config.toml
image_size = 64
crop_scale_min = 0.8
encoder_norm_position = "pre"
encoder_conv_stem = false
encoder_widths = [64, 128, 256]
decoder_mlp_ratio = 4
Rows from block 5 of the text decoder, named by matrix and row number. Rows with one number belong to one attention dimension. Each number is 128 + 32 x the weight over its row's rms, rounded and kept within 0 to 255. All counts start at 0. Numbers have three digits each. After the name is the row's rms in percent of the matrix's.
# q: attention query (decoder.blocks.5.attn.q.weight, 128x128), inputs 0-63
# k: attention key (decoder.blocks.5.attn.k.weight, 128x128), inputs 0-63
q.6 089:127106163115166190082089111119163098143053176177093098123117166117163131072124178075160101131118150129119158125160119181154142145139152131089078164115144148154122140161111083099192152053173099
q.7 084:172104124153069108163152102161117131065182097126147112084108071105087129143151046159132153164161114092142100167095108109115165116115167105177133135203111103106136166116137126128047149129140177
q.8 085:160114191129093092097141155122156171163148132108106145174123169124055164164092129092137163141177125125146092141108133115101168141140091144139141102122115109120020117092159185147135111221123144
q.9 092:107075111062160192098102083134128096112074150178121106125108149133192117104155128116123093117095127109116154134160104134136119140153172103112066165126194123142163129135095046107183156044156134
q.10 062:109206118170143114138097152139137136203082128126115141069179112137106108068116147134169142119125087181124166127140162171186139130115121180094201088117095181164116136190138142088164176072157112
q.11 109:092110098046183135107110112094109106111118143141143143127113097139182118145170151124073082071089142104138172084174155115114076145150141076110115140132216115144195129128110106119156105115085121
q.12 074:124109177086119088123142141106139149107160142103141155171106151141090125185133100123084128111131180125121106119122136063104098124133105094123127127096145089076120147077113179179082056217091152
q.13 075:137082163097100084117149136093131179090200123101147160164132162123099159197154095102072109112139145111134109093118132089070113109161120128166109147117142102080109130079138170157078063209108169
q.14 101:138125107083169131160153127128094124075182108101146168115087085128147124168128086157075105077109106044156132091111150088104138137144158078184140127181184109126177154104146131128104099195071165
q.15 126:115103107040195158106082120099110092115100179155108119133122148118167101121140158113102074069103149101140165084151155144120109155155158086109069167107201129156190176125106099132167112082086119
q.16 070:123180178061170151070123097115107140128154151140117182172110128125143171115102184096117098096116128116112165100157133051130134116151168117119116136119157135125116126042102122140129032151127170
q.17 074:115161188108158150109144123107155127143144124103122191194056126118048155125059148091136138144148143105142099089153115067121184119164160085115118132105155125118048140037138094123169084112078180
q.18 100:111189149129169147092182114151154127144175132092130182154063135100081185104058149110179112136145065128156152107109135079157198116150136109130141121131127124138059116050168100119163065169140182
q.19 099:125057103121107113183096125082113140094076122143110080111164125131168068141175087155077141111115201129134121142129142191121080135122118150116094129094151118150181177189098143132115208071111063
q.20 087:146174119130160139114111123164080111143193119112142184192078134116110155138073171117144109131158084072143102054114132066166186143134127095137131143124140108092088131057178105140158060174086168
q.21 096:127079074125106118175121139110116105083112103122125099132121128126176074121185097187088144115130199114144107155167167194073074147062127126133138106114154138135206176195089153124121180091113084
q.22 115:131053122111108118153130122106134153121063117138100058102176148155164080144205099165100154125099176161093113183159129154087067124116109140125123129114132141148191160196073140120099193062156083
q.23 084:154091109139126109110157120195124113082142092128085076043174099138170106100162104144135114174120067186105203186091095173168089130115144176157176096154086154135153086169122121137084117182187113
q.24 096:142153174089145171107079120144116130144130126094162191148087139100106166132059141114133106108141084064141100047115111059159147151122156088151105149126166121108122110062163132135129079156118182
q.25 114:118065113128103104152122135081125146107096120152126057113175127130162072134190107149102136138133190135126119194151144196078075124126118152120132137121130128140166151218082141117096219077127062
q.26 081:102157156133147154094152113118155122181141172135153170191077135100053152114052157078156110128158106108147100115139136051122197141170125082136109130120142126121048128066178082122167071157100191
q.27 092:131101133130118092144161137077150129099072107156088083099159125145142055127168105127133159115090183179108145196156152188105091098107119154113168106142110133156158135173083154136104211077157074
q.28 088:144063115137111086152142131105139153109048131148110068087176125143164057134198107147127159114084164183097139171144138167109086143126116138137143134120130120137180137191063159136094201049155071
q.29 090:145117110078132133147133150087092136123137122142141139244091141155095114183147118121108142115128213082136074115188194156077118143121100083098103150070154103089154175130115150136151176069073104
q.30 062:129170185109178117074126106084141172205132159142140154186089117128077144136044193088133148111108161149142103097137147079130153085157118068138145150094175106127085130045126159137143089124075141
q.31 085:121138127121164074100185114142151109107166138130100107137082113129125120093137167112152120142129128199112168171152152163136147096148160162090202081168087127111112078085110133111146081169149136
q.32 114:122158131150154124132116206109130129118101149153155094197141153164177111105143184131111148147150176159128100170144164140114143130168097130088107088048107120121112095133072148084138148071141120
q.33 116:122155105141109109127144168113154119089115122201053093154116108167136126122139163132148165132161114188137136193154107138128170120130110180128169088131067126131121079150119147088144147137171092
q.34 102:170114104093166139183114111176097089162142121063152112135139118093098133128152075109093128107068111069137126107153161155119102184137131082136113147129189172129160171152136111148101145100122112
q.35 112:126097116104097125144148064138155139071165107142071140086092086103092152157137092123129143095111053132132144127130078137141110111113111161178177148213151138128140112131190135150124105200151115
q.36 118:126167106158121111127114190104132109117103112169096087154128130165175117113127182125140158159150157200125108197146114148116160116110108159083141101087052132129118081137093159078131162099148092
q.37 119:153131131085114146117128075130139117095161106147050129101084090104107166161130066118149128100112063135122157117132066115145146111129155163164141150203170146119163106116161088124122118176184133
q.38 107:141166112164140123150120182126099119172101129125174107157155165154150107090128167119123126163131187145128097149133188151118135142112103101075105112060082116114109113135082151115120163061103108
q.39 099:190122108098147144164119089185103116153163105067175148112121133097070133149145057121099130099067107061132123088129129175111098157099134090160110154167182153132170178123161119160111135129113131
q.40 112:105176148141140139102108172078155131146097179160142097186151159149192112096130158109142111142165162133136124153134176099098156146193120119079099090031109102107104099116069123088128137053133144
q.41 109:096083181110164163094118088086136176139116172129163147123160129109141110110105114135137085121138134072103150083120146093108127145191149097118104126082194083114125156100106079125151103098108188
q.42 078:141107191095134141115146132104139160081139110157100161135089043126140150119094088179129130108144082113127151107109151139098188150187122147137117047098154140111116094155138090099130117146172158
q.43 115:104104128109106128120143062126153123062157105151036131079092095111105158151129110146149132116123063146136172121132054118137124106122138185182169118222153126136139092134172119126135103183153136
q.44 103:104141125141109115118141198093138137106107147187107129157128122172174107111123212120122142143165160180134119171123119147129161113117092176099155107098048111135100076144097165091143143121123097
q.45 112:132167128162148117145108196129115111133085142137152112173152137167169112094136169127117143163137175142129105162150169149128130117126097123077103098060074147114116114147086155118114183064133111
q.46 139:148123120086093142128148082137144114073162099152036128103088079115125151134138079120152141110111037149128148142137070125133138105111134185169156128230146158126148083137157121119127135180168105
q.47 121:121151105189098093100150174125138123107118110163095128143107117164146122105122183141140141165141140194123133198142102171134147093070098173112159081134060142142125085138132155095132138147135077
q.48 077:193153163126140141133155120163096119168143153118208123176128197130100128127122141108150078130113178093146104102145206128115157084104149087094111140125137079036112158084109115138112132111071112
q.49 096:137145134144150124095090045126111100141165174133157161104126189126120152139130176102149106146092156129098089114126134076110109069114162060132132120094119083088139156069107106149090082081083139
q.50 091:055097120124101120129143122142148147068108093151101112058125062102139123136120110156107146090147064141109177127101029155138126155155102189189151132172138126171150105171183133093153127201176126
q.51 113:104111139164133138157164202139147131117125138151097107148124079125157096094096142164145133128207095099141142135100122141145157157153125190155168092159113149152127072148181123111180130151184158
q.52 117:111095119159105118195204188161132170138124133140152130134134121126123091130114128149123109127194127132149129137097110156120153101124117191155146144163108159162118103169171101157152158168157124
q.53 110:084110131123098117145145098150168126081127067081101146024100075087105130123117116119116131082117089125125181126088053113146125134110152165190141133159139162188122159147175128125132113218161131
q.54 109:158146123115131123100121070146111094146174172135141131102112197120127148139120153094169048134121175097107085100085137094122129073093194069125104154127115057086124172080102073151098080094080129
q.55 105:182164120123166129109101124125098124166143208170163123213132188156149148148141177108115098167125181125125067131144201111112146113129113091072111133086111092049110116095089138146121129047099135
q.56 109:146134151144138150153149218125115158163080140121152115225150132138138101092110093153145148170174139127148127134160200170114167141131101118088109125129137151121107086135122154123165163116159135
q.57 112:183162116134148134121107148126097122174141190169189125227146179155149138148133179118138102160140168129127067130154187110116148121144121086069120132094115102044139113092080136156112151062097139
q.58 120:174156149140141157125135161128113124185132185134169116225141184150144118101121158121159103172140157110159082124143211113116156117115145076058113123113110100069103109098085123164116142057108128
q.59 126:141145141150127144175204176163116129180130191133173124192103151131114104092108142129163111149204145087148114119111190115130169114106149127124148125132114112091087080107156115145177137124135147
q.60 129:096092147114097120153147101143135120084136056086085142018120085084091132116132094145125146093104097140117181111109069151141099136111142168186138143164155156192137171147163127115128119199152121
q.61 086:089104116139119132164128187128141147100081081115106117118151077141131093131121083149107187116120072128118167138132116193121107190181057183156120124137139193175146100186165156114140164167179108
q.62 123:137129080116132088115110049132116128113164137139139130065130190129112157213171154089109097120070164137089078128106083107100090117107106119143118180103113080123155167122113124160069128132069081
q.63 098:082089129132079117162175139142144157103114073114113135047120085085108093114107092150126124120148081101124162124086058147126130147116140198188163127160142171205126115161189088133156117206173140
q.64 102:101083130128144176144113095144111105183136139075114132164153164119127106095151102104157126121141126094171079101131139048085110179124191109111074156052155146139118187117111156147169133103135139
q.65 087:143115056109161151141119128178069082133169135116085147102074101097164120121119157102141117059114113089154163089117103137146125138114167138167097154167107127139174154143170101119144167144110080
q.66 090:147120138153103096096114153084170162118086123175170090116200115166110135140124109184074124183152122149077132182124133158145157111172070183106139101132093122130122097142114119101085115120157145
q.67 102:154139151164069082110132136087159143123094127205177079134194125151117142143111130140103135181158138158080110177136136172132159105164068161089158092146111118113123063141111116100095130111150138
q.68 106:159137135179159110106151171110125168161077165167154103144163133155126108116077157157123082179144127130097146160114131166138187133172090162092143105117114120138099093163144103122148135121155141
q.69 096:145155081152139140117086189103086133154125160154164097208185165127180126109123155111132140168187145111153076159139152104110178130145122116106106140069074128105119122130112138110112174105084113
q.70 116:124118153159163159102118157105073124206097181134186116190143156148166116091106149118144124148145137110141095124133146080125158164162149072077060116035123110127102124117100133120145186092076150
q.71 126:101100105128159145140138089155153111095128090111106139008148078117104114136118102158122088105098090114124203099082093164161115140110142190182148152160137139158140151156172063121157080186170146
q.72 107:146124166153148116094139153101132176169072164160186128171180132149127104099088139137129102192165142139102132147141134139119179124169105134087114115115123112138093096142133105105153132091129154
q.73 068:125138150067079130143114071141113132066160097118122156119102146122112164167185094097157138092120136140114096104173130109124061090117145108140111112148176132069154139095095164132064108129122121
q.74 106:098139084095112157159099125167090108103167105086098144093082133112141151132167128108145144067122141092175091091122105093135096128077166112167133145131134131109167184103124158127119133150113120
q.75 109:147136129144092096097107125113187152119085129186129106121170125136108140128117106169117135181167122192080153184134115157121152104157074182114148116158093129130118047146139110109094139117188126
q.76 082:115101143155180174167148101157129113195107156089124129148139122123139079083121114126142084133121122081156142099129143129130132182142167122116123141087129180157112163155152080134238117130125140
q.77 125:125120090101114096159162118176176127053145096126070140087115101104089137155149103159108118107121098132117164116117094189119097108097116192181187140211128145113150115162186082111136086190172105
q.78 080:110102083109124147137116100164167097080126090141083121044134090105137115142162101191127106103093099141129153135106073167144109121104130200167131152180115136174169122184166067120156102174182116
q.79 094:095110116079090133165122074161148108081171086075092169065090111105084138157144088122138122081098127091153138083118107134144074116089145120166134137174149145122171172114136132128131096160130132
q.80 072:112097107131112110154105123133135117072118105110117132073184104106140162126139138166129088096111127131134119130054058122119096123136101164173141167082107144148141155170130135146107098154127112
q.81 087:127094072146138153157133093126117108159125091155157079132172173156138083150158143137115095155161150120118085148102115161144121116076136151093128189077112118134107147174114083173123145125105114
q.82 099:128136144140127143193134172120114138145156133074196166158077058115131134119109111145105147077126085037207091079110164107138156178120131130174143105129125156158091117095190142154148108158072169
q.83 099:077131123093168147088091111138135114129091176121097136083156140104148138095142142119157121114115165138075153113142127114138067106142146087114070143093178109137159129129092138102125127110149105
q.84 079:177131145169117153143135132134120133203131142140197132191098129154089098155108085123129110152159128085162054123174160157112163129068151120072151144148100147101085101141130142145153155103118175
q.85 084:129120093123112129097170103158142079156116139183066085087134192128131096129136142116159106188140147197091149189145094142130104101119148125081130168149127126104135128153100100136143155084189086
q.86 116:090103095121161136115111092099106124121120127165111049081210204139149104135156150159125067157149171135065114163093073127128085109102143139058102173101111070116134139164076061151090129149129063
q.87 116:107110100137153129122135093110145119141117108155092062107179207140120099131159150156133089185147177165073104171117090136109105087078140148060119197124112091117129143161095080153110135126149075
q.88 076:189177157177106152135134145169079107181143166108224140157084100178096124134111106096106159146119113086147116095173212136156157139088139068098153099134129155119141083101126165115148137108075209
q.89 090:113079078117141149114139097141151099135117139175045050112155202162130097145156130126129079178148168155075126194110091154107122110081141139082114182129110087120121142171118072151147153121125099
q.90 103:106145117101148101035131124154147113109104157188035108081123130125144132113111161114148109150122141199077190160157072138143131094166133137086111132169134075122163096125105106084124152096171094
q.91 095:126115147157121126199139156124117144139162099070219146148117108129123113127110103150103159102122087059188073077088164099117143147130119140185155114111114183145086129119172148188129116158092176
q.92 097:047124115086170111095105120121141125088088125176060103048134143093184148116123142127148113107122153184093181159104055140149128096170134167112072142125147076146147133137099085063134141115175074
q.93 095:145132087141140135096148116140142088135130128183047095115113178139131113121137146115161103153131169182084160176142099165157128107103159127084118176157117100108153117157098080103140181072175098
q.94 108:077111110093161131076137119136138107102096161198000097089115156132179125113138150117132111130145153201088205169142083125158125121148150144093100140142125065138167138138106083107147154105160089
q.95 090:146121172164126106172112147124109161125142095089200181157144078121112147151116101163087152081115095082185095082100153106105146156147114150174165089103129166133104113106177168156128096171105160
q.96 076:123119076153091092193150154175094138115154094088187164131093143138170131189191131152089135096108119058168065093091092106069124172091103147183132164128094141133132140158187119150098162179106093
q.97 096:092096055114191153154104147138074058107110119134145097075141123117195112116140156161079082136138134102123162123127121139139129097113172111123082182109153108158150180157104071111140118095095127
q.98 103:048086109120163152112132138085099079116094143158111095046142152138177103103117192138114069137141140163101191126117129117129101096133172111109103172108154090146148185136070111102137102110103114
q.99 105:179148151147058087126156097143177187157171126117124144165117155122069165149115088062137188143113102148117107133107138105126122167143065163146160070132104125086067090085185161145112120175167126
q.100 085:078036083127135121207155164126118128083087095099125121093119116118165095140148139149105122116123173101181139110093120108122107155137121158165107165087092150197128182185135110163188151138108107
q.101 092:184160179143061102129156102139168185155185110102134164178113120122081159138125064088159203123100133119147067142145121126110140151116097152136149076156111146104096067109172150133130155157156145
q.102 121:192175152154060072107151107174181164164168123107123155177098141091076167129122124092152176117106096146129102126116111139122123121109088152141156077151091151088097089104163170137095136177157107
q.103 089:193156164109084143121143110139153172150134118148097158190128110144075155165133069115157190127107095156116095129168105148112152141126099129138143079200129143089124047107142163142101146165187116
k.6 087:117145170184115092111116125153139147158096148118144145157095174134116105108096194097155155097122191136157109118111126107139183130099117081100072137084107115163105169081124162127136195128106073
k.7 071:138078120100118124140154079105152133100144095079079066090153100119144139163177069130120151175082126090061168188167142158092083147147118154176115116150185133168157129134147065115110112141172142
k.8 074:132113134147087147100148121115127121120144158204134148138070125148139126129112106136157162125201082189134135125150135123139168130043123139092174107153078123041097096152153143144150156177100119
k.9 081:112100156143126117084106125131181111143102135073079098150136161093154133096142165115127126135088179102136142116121089131112133139159150102133035141113165128203118162116127119090134155115125104
k.10 065:151174189196126087148148133148114140183138105140157132173094156139069136144090179122139138138135180190168097115089164140118173135096113117101145112075069131140078152122111165186148140128145115
k.11 100:128124122044165189128086123115086113098139143105123157107139095126174165112130133147139104112112113061140142073171086110159135133165155072137111148168162122081161111133076087083124094116082166
k.12 073:113075095032121211126097111139118121114151186154136142100135103110134160136145107136139130119138061109117131111142102107168082104132131130140152104176140136078179080176141123118100109149124139
k.13 069:110077093060116189127058110087116116100126170149110113132142102131162143108144103125102143124160091072122122091155131102165053116155131151130109139186175160107180114142141110083119134143092144
k.14 091:176111099065147156135131117138106108081181118110107149105131071111159161121134112133136108110090069098124179095149129135177111137121149112144126126182126147057167085142100117102161093123102157
k.15 085:100125155105165157092074142149118125124128160115153169130132154131187149106104175100132105094101146097154116059149105095172152141166149038119085164133144141143150161112108128114142139084068133
k.16 086:180151088095100149073161075128178091136161108115077093176064150118164133116139147134155155127107082150101152095161141143121120110131155113062136124221144187099156093110111095107124101097163110
k.17 086:152138066076136178148131128100152095115160130137133094134109145149176131156147148149133149129142156077143127120180148137110129089104164101098120149185132147105171112125132093114116127105121112
k.18 121:169172046061126160132144135113148095110163111128114092149104133151172136170161121144126145142130104109135142099163143136154126132116157134140158123208113169098169105125159101164146122139141151
k.19 115:078059191177134088131111119134118193129107155109150180126183158126094108100119135122124108091131166140142108153082113112088117130128077112130109116055154084139103162151089161123098150147095093
k.20 107:167192067107132151101169129110139066127159114145109060132086125131190138151137140177134111161126104105113153117173131157138145115145214119090120145199119137146152093117148076098176137104133168
k.21 108:080056184176143080121141135129115167126107130117130174128167135100102120080085136111126070121124159162147145173074119124070149123154074151118112135073126106155076149144087141094145138129091092
k.22 127:085066203162129110140098124133098182148112126118123201112177141094078129103109117118107124087125156156134112150092113093095113137129061138141123124057147115143090164144095157134092123151108071
k.23 099:175161120133113110130137145194128160143135061086111154137115107107096145165104086107140137168097077171136144126095136129158141184154086191205175098134119155126114098130173189173137107165146148
k.24 097:167178061103131164101150135114152069106119131137103076137103134138185124114133156183135115146105128071112159080158124154142141112110200124075077156195133153129157085094131089084161130121129151
k.25 113:072069218172145086137123128133106181143104147125138195122172126109067128110103130092126131109136146153142110161088118098099119142146067122152133122027133105149106176147115144134115117137117094
k.26 118:146172077071136183145131137109123090116127130137133070125104127176165133150170117145116173130166121085118105112176123135162118131115182095127128132180128121130176122128164076124141129123126141
k.27 112:083067183138128098141095119132100194131113125112137181114169113102073139127131102076105125113128163165149111160091130104101110137138039130155143104067125102112105158160093202157062132171107094
k.28 118:082063192149129098136076102142106173143109125103130167112159118102075125106127126093121127100108158174143100148082125100101101142106061137138127121067149131126112165146087166144072142141114081
k.29 111:100036184132182108112136102095120149116129154138116133137156140100107112092121138121124090111125206174144136176127124113044145101154123109071076143069121086155095160141013103090139134097087089
k.30 069:129121079074115121094141086094141096128158153173143088162096161125163149094187191129124160122126112129128129103171126124124088037108139111059133156156138148071165135131087088109087115103111109
k.31 069:145149117101095127121154132159150137159147072062129155140090128102131173158120121049120139172130073182147128138116174115125160160168121170182208084128100181123128090138167197171132075162163198
k.32 106:097130161204117114098126139148107151154102169165163172152103125138126087141089132158129104140170187162118128137100105139126101113134130207081124140158080157141072079133105187139135149188129141
k.33 122:135155112195112125090126097140156132149128126165111128138141127128106122129102113138172116171155095190116135149103080153144153098111105217077157121161071150121100053151145144140141147153214121
k.34 116:107069137119153098171147188126079082103127117083125108118073112117131104156131117137075111110088176110171144119138190135118118188119152107147093113159158126144137182128135155103155185131044079
k.35 105:158142087065123127153131080117169113098150110117068054098160134120103183130167114093139141159093038131121143140146113154148140136129128088169145101134163115121174161130168061126103116090130111
k.36 109:126127157201119142080108120163126142157104145185136180138126126124138106112084120155175106157173152200131152138093097139124134109121142213065132142138086152135079067143098146141136152164193123
k.37 113:186132100085111148153112077159178117135157113118078077121136148097114190154163107086170143137060053122172114115144086140180143142106138091158135135158138133121154152108171103128135150088154101
k.38 100:102110176185138113086118177130079144136096135139185189151108110140159081123075139157133107114168206154135141155100138111103118124131126164073113137112094129162102089138095177140132163178128122
k.39 112:134092102090164107166152163124108073084141113077106086080104137109143130135146127119096113120074150089132171137149197135106133171138171060172127081130171100131163211119148126093125128101062102
k.40 115:116154171198105128087098140160094170154098152162161184176110127141132105145105130164144131119166190139133076105106094117121106114116124193083108177160088162129073074122125178154129147183150132
k.41 090:142149140126079117157131110132106144142119156125144130184127145159071146177146128118098166082146140060112058082164148125148109120120096102192130157183159148116118142104153132119113125129079164
k.42 081:146170091167091126130120110147170117198129124110124055120142196118091143133151135070137145161121096129148060099158119144183126088068141103125126135176125155145083129079214116108127148151097146
k.43 119:174126102089111150154136068128201103112147114120069051108158143117103165109162110102173157165123019116142121135154080139160146122108134101147139129147148150106149141123158081119131112072168136
k.44 090:113181139183126133086128127126133150154117152167149192158136120113128098105099148147144141137188132171099128143091115123144138100126100200060144132135058146137099029139109139129123139167177171
k.45 111:097117169207128106095128153153100143154095157149164179140115128137134084125085136163136104123160199159126143131094125131108117126134129180070126125145083142132082095158108185150124150169139121
k.46 115:181144100092107131145123074155196106132148117118061058107131148095092183123151111085186142163074052146144139139141070155165163118101143114151143137167133149131135122125168092135118138090175100
k.47 118:137166135190119128086143114149180133131117135176116139124151125125136114057110113155189121186161103190111166171109081143125143076136119191073155107126092140151105039146120111119122108132216151
k.48 072:109119155137105114146172164114063167164111139111141179164128131138113105136096121113145085123123202145129122149109117109087120109056137166065117169114103136127086096129078113149170200154108091
k.49 099:113145146151087125157152157126145159155114097144133130188112122164137102116162146135130166132150170093129061121123088102122131083077147124166105181120105126154126141121164112130130167178084134
k.50 094:154178106136105106065103064172223067094154115126100072121133130115129154086160165131124196154115035144084129126168121150166113124177115147142143092151160126137162117101156110061115075099172169
k.51 126:127142132153150134076125109123167103148133180132117095128133132136150116073090155127152139171136084188099179139139143127172127143186134163107139058103139119143118082116114116079141102084187175
k.52 121:158153123141135110081145122159182112157138160111106129138140165097111141101100121115162120141097101204105170155147167147137134110181118145067152065146109122107098067124112125099127121090210110
k.53 115:168185123148098105095168088180190094123161078109097070118115106148152141085167157128145214130088050109103128148170090167182130114156130127155138105157148136175163150093179091077131092113152167
k.54 106:136132146158080109148148150111172177147120094091125111213142144167130121108154135134148150127117184098111074131148065109101131080081146113135099151124107140169103142121125133129138131171084122
k.55 100:084074166131142138161113181094066186142089174145179193126130147132107093171101087135125071124162213148151124110081141101066146124081114153097126169100102128114097104183089155167124180163114089
k.56 116:117081142094158157144090155074070142137108150153143179102138146108123129171081084109126057134118181161156173125114189110112146158133131129102123134119132114088108119128063156159164145110130110
k.57 105:082083142106149152158107165081075176152101179155156172132145149119103111150088114126143060117166216148159127128097149091067133130091123141112113152096102108102086105166090156182118182159112085
k.58 107:091069160113152155161116168078069160171096187143155168128124136117114093158088098128137049108149215154177151126100161095074152142094136127093119150099104116131091117161083156192142163143101105
k.59 122:120117142151138132107164156099139144162093174140123142145124141132139089108087131145161111149164173220115171158140142118134136100139140162057142112123109126162099081137084126130164147124147121
k.60 103:168177098137108097085160091189174069097157072112107067128111091134150147091164158125122189129083071099106122129159100183184119131173148120160144123161138131153158148091165083068138098113152159
k.61 072:155115085112147118116080103141105100084166104105120118048154132102135157130111122116093086130082055110114185137122184140143147181177104125159127093141129109093176130146145144090123070097163116
k.62 127:165166098122104080133142125169171158128154077116123119171142156127108152160171138117131152112090124109104081127130089152109109088102084119163136147139108132106133129131168108154074145161111086
k.63 107:172198117164114100057159076165215086141150094116104076141123128130141126062159164119171190150084054135081145128148124152204138123186131130138149080147137147146130130082162101076127071117161172
k.64 094:133178143137149162123054107116103114149151136117133158114101141100137147117117165117186157081081126121152100106124118055143144134133168114082102164087145197133112153089053112142131121084125109
k.65 102:092057138116194148099081152177110123110115154124132153124107080136130128089099124150126078101083163116179171094108134151174119124076153050147121141178178133149152119146138118078112156135084131
k.66 080:158201069171099097160212158099099134134137123125116054166146181149102097164142137135105157177191123137062116182147146131067126099175101172128169103126097086139114131103178095131142123134146130
k.67 088:154220091150092097130213150101105137137131106123103052147142161139134099162135130142099143181187140151053145179155125146086120112172111161148156117135092083136113119098169109127159107122164143
k.68 092:156211106183139110115172192116130122147111128146129038195151186139134103110105149152119138184171131161085130141155175137104164130174116150105148125162114123147097124110166102120150122104171157
k.69 097:128237079147148147132139137086077096141126114119099054101118175137178104138121195133114138161136109145067159156153153101128142121161194152091124158119110101169123151084140107120209096110158160
k.70 107:117222107158158149120096132098103093164104119137121084120140187129167108109109206133135129132120139139101133121149135094117141134159177122069076161098122108166113169084105088122176112103175145
k.71 136:118032167123133102116123118172158148112152167112148164174122103111076150105098094125141097130115152140168130103111160149138115105066086072160175116188149144091116110137139151101074134163061100
k.72 096:160198103186112116101145148090131115166092142152129054162153182150129106139107174137120116174167126174084133146144164119102155092173138160082127129138117129154096144110151099116167119111168166
k.73 078:112081152088067147136133090135145145109152113122134197090076121103111148159175091099134166057115121082122109117140088124110095120109155143150093139105118139099170128114095155165095153157097093
k.74 094:081030156062165165117087094129128128093161135117126190079118078113136145112148102110138089073096126089169143090113116113153105127091154108166131120114160129112140137129097151139094123132072095
k.75 092:155203078173079077129209158130130136131132109133108068151134152147098114168135141128121151166171131153075130181151136149084146110165106169139178106168078095135111114124196098147135097149156137
k.76 085:138161163171133135101057119166152098170108143119138119156104144102141150078068172139186122095096143147167134076124151110154170149132170095080090153137142165129119160086113123098166162086142123
k.77 122:122020171102110105137155129163152137111156149125139174148101061119088153134122079132118132105129142122158125135125142153159125115083088103190183093166122152112126103162169150121098130148081101
k.78 100:110073119118150094125150124184127137123150156122129147149113063126092139126118110130126101120117153135143143106132146150155113109074087062175170124203159119089121095142162122130069129143074079
k.79 098:107017168089101119145113094178154147119165148123143214121115103105096159128148080106146130092117149107182107102110118133152108125074098105175136110128147146097135112129099170144092144146082089
k.80 054:079173157152107120132129149084068142158160154041147107150147146149142102095153146131115163127152167126135104078110152094113113090149148155145143091112132167145103162113135168135120102153040133
k.81 097:118102146144135120178195161089156176157100123128141073184152136175167078165161128142126179156155197175124110185140153138062124136156095146093148110119095141178099153150117130154149161151097120
k.82 080:111134163123122126140172133137132140093123105115122183134119088080092133136101124143109158098141095104146133083120167152132154116129118150185162097173121177131156171112206133113175133197131155
k.83 104:112138090147117140056059124156136053122120156157119111051140161091136153082093158130116044150155146125086119125104100117142138090095156132080074190133133061105115120112118115081100114121158139
k.84 087:149087133114122111184168152100193176147126100104112103229148126160124109170161093091142183147119144159169118191131134146062118171166086140157175057104108173152116150139121143177173134149159088
k.85 083:162108107108134121122122130122148132168118130158091081163159141203150122144172132110132149159096148166126133187146103126115078148137099097097131142078143117137136095147068102180062127061150089
k.86 100:110103120128136138132134135082129138165118142136141041143154180166172081116156147133116137164154220163111114181132144134099103088121116119006108170112116089151099137139096109134108135121092113
k.87 115:120099122126132144153150128093143150167118143127121049160167165191175084140180140134143159169141198173122091195147145122074114101172110120032127161106098126160105132146097124167115131112115109
k.88 063:150104108101122113157149136139176119144183060108096158129152131111087187170137100076143089161101080161163145203084159138124169175156073152190171079108112153137150142134138121150131078142163075
k.89 103:151095123137135137154139141090146145136085141146112060174162130192182080151164122151135167164134202161127114205155121149077105138143098102067107164111119129139137124169084115157103149097129089
k.90 131:151157078137160139089084107153098067147135160171127102109132136172159149106123165155139094140092117094072146132125100128171092118076153061088078170114171073107165080132079083157064116056150138
k.91 090:096126172127129114165175137119156171114128102092149175148103113099089120147117115121112157091150110122161114102114155123122163140177132171177185094151118189128107184112204163115176120223102168
k.92 105:120156124134125150073101114144100094122107169178170098091124128139171115079102153196125094145136154091086135084158120140168122080085156067037064208164176054105168101100105075100099154066114151
k.93 091:136124102123121127130137142121101124147127107165097076164153122202187108154144132126137148155102159138127136186160082138116100157115099092082103133090134107129154077147047139187092154046161081
k.94 142:143144082101140163091087109127103083126091142187097083134147124173172115105133124194121124152126133112071143137153097150129077122096135074066083156117173080118189080159080101146070157059161107
k.95 081:086134153157150127150121137144138130112156120098168190130108115081069150112077125101122128095130094128123138061105155092155153124144162153174139090138128158127112180083197151098178118185078193
k.96 092:133114132128088078162168125122119170159143068107126125140106153162131098128149112123134186083091166076184082142120100101096112110103107081170104145109110105150140176137097150150107157165094053
k.97 089:136142177171145143106119127100122068161148133086151151065152128080136121058082142141174089138139141093149176092099164117160150106126177107132109131082120119154094156095113088089155139066111193
k.98 127:119161155147129152046056100119154091137114144144153133071163132089146138045101169134182107158163111137115164071108132106166134092127158114119106130106146119139138101094117102063134114043155180
k.99 091:130096074104104121179152135151134166098130108164101089177126154169119147176176140134093144121135130131114073156130095166089099111106087130126156132157119135106121110147192128177086148209140036
k.100 089:111135154168136151164117165090144166169083143121174141170139105129121056096102138161157155110188154088179105072138158103094155119116139120109131117104138135168095147127096116123166150102105142
k.101 109:119111096109112120175177145144107178126125122156114113171111135168117133215173101116067181085108142111134082163148106157094097152102103129126125144141132103099147138156150143190100149220114100
k.102 113:121126089118114077167162137144116140079132092151109081156112168140151137144175130144083139128139142172118100164127108163076099095051101121116156149160106141108143122142175148170076148204116044
k.103 092:150090109064114129142151098129106163113141099155092098122085142186121125196178091108078153108081136139138110175160095147123091165113112110127154136135141104086158137168135153172102135160123085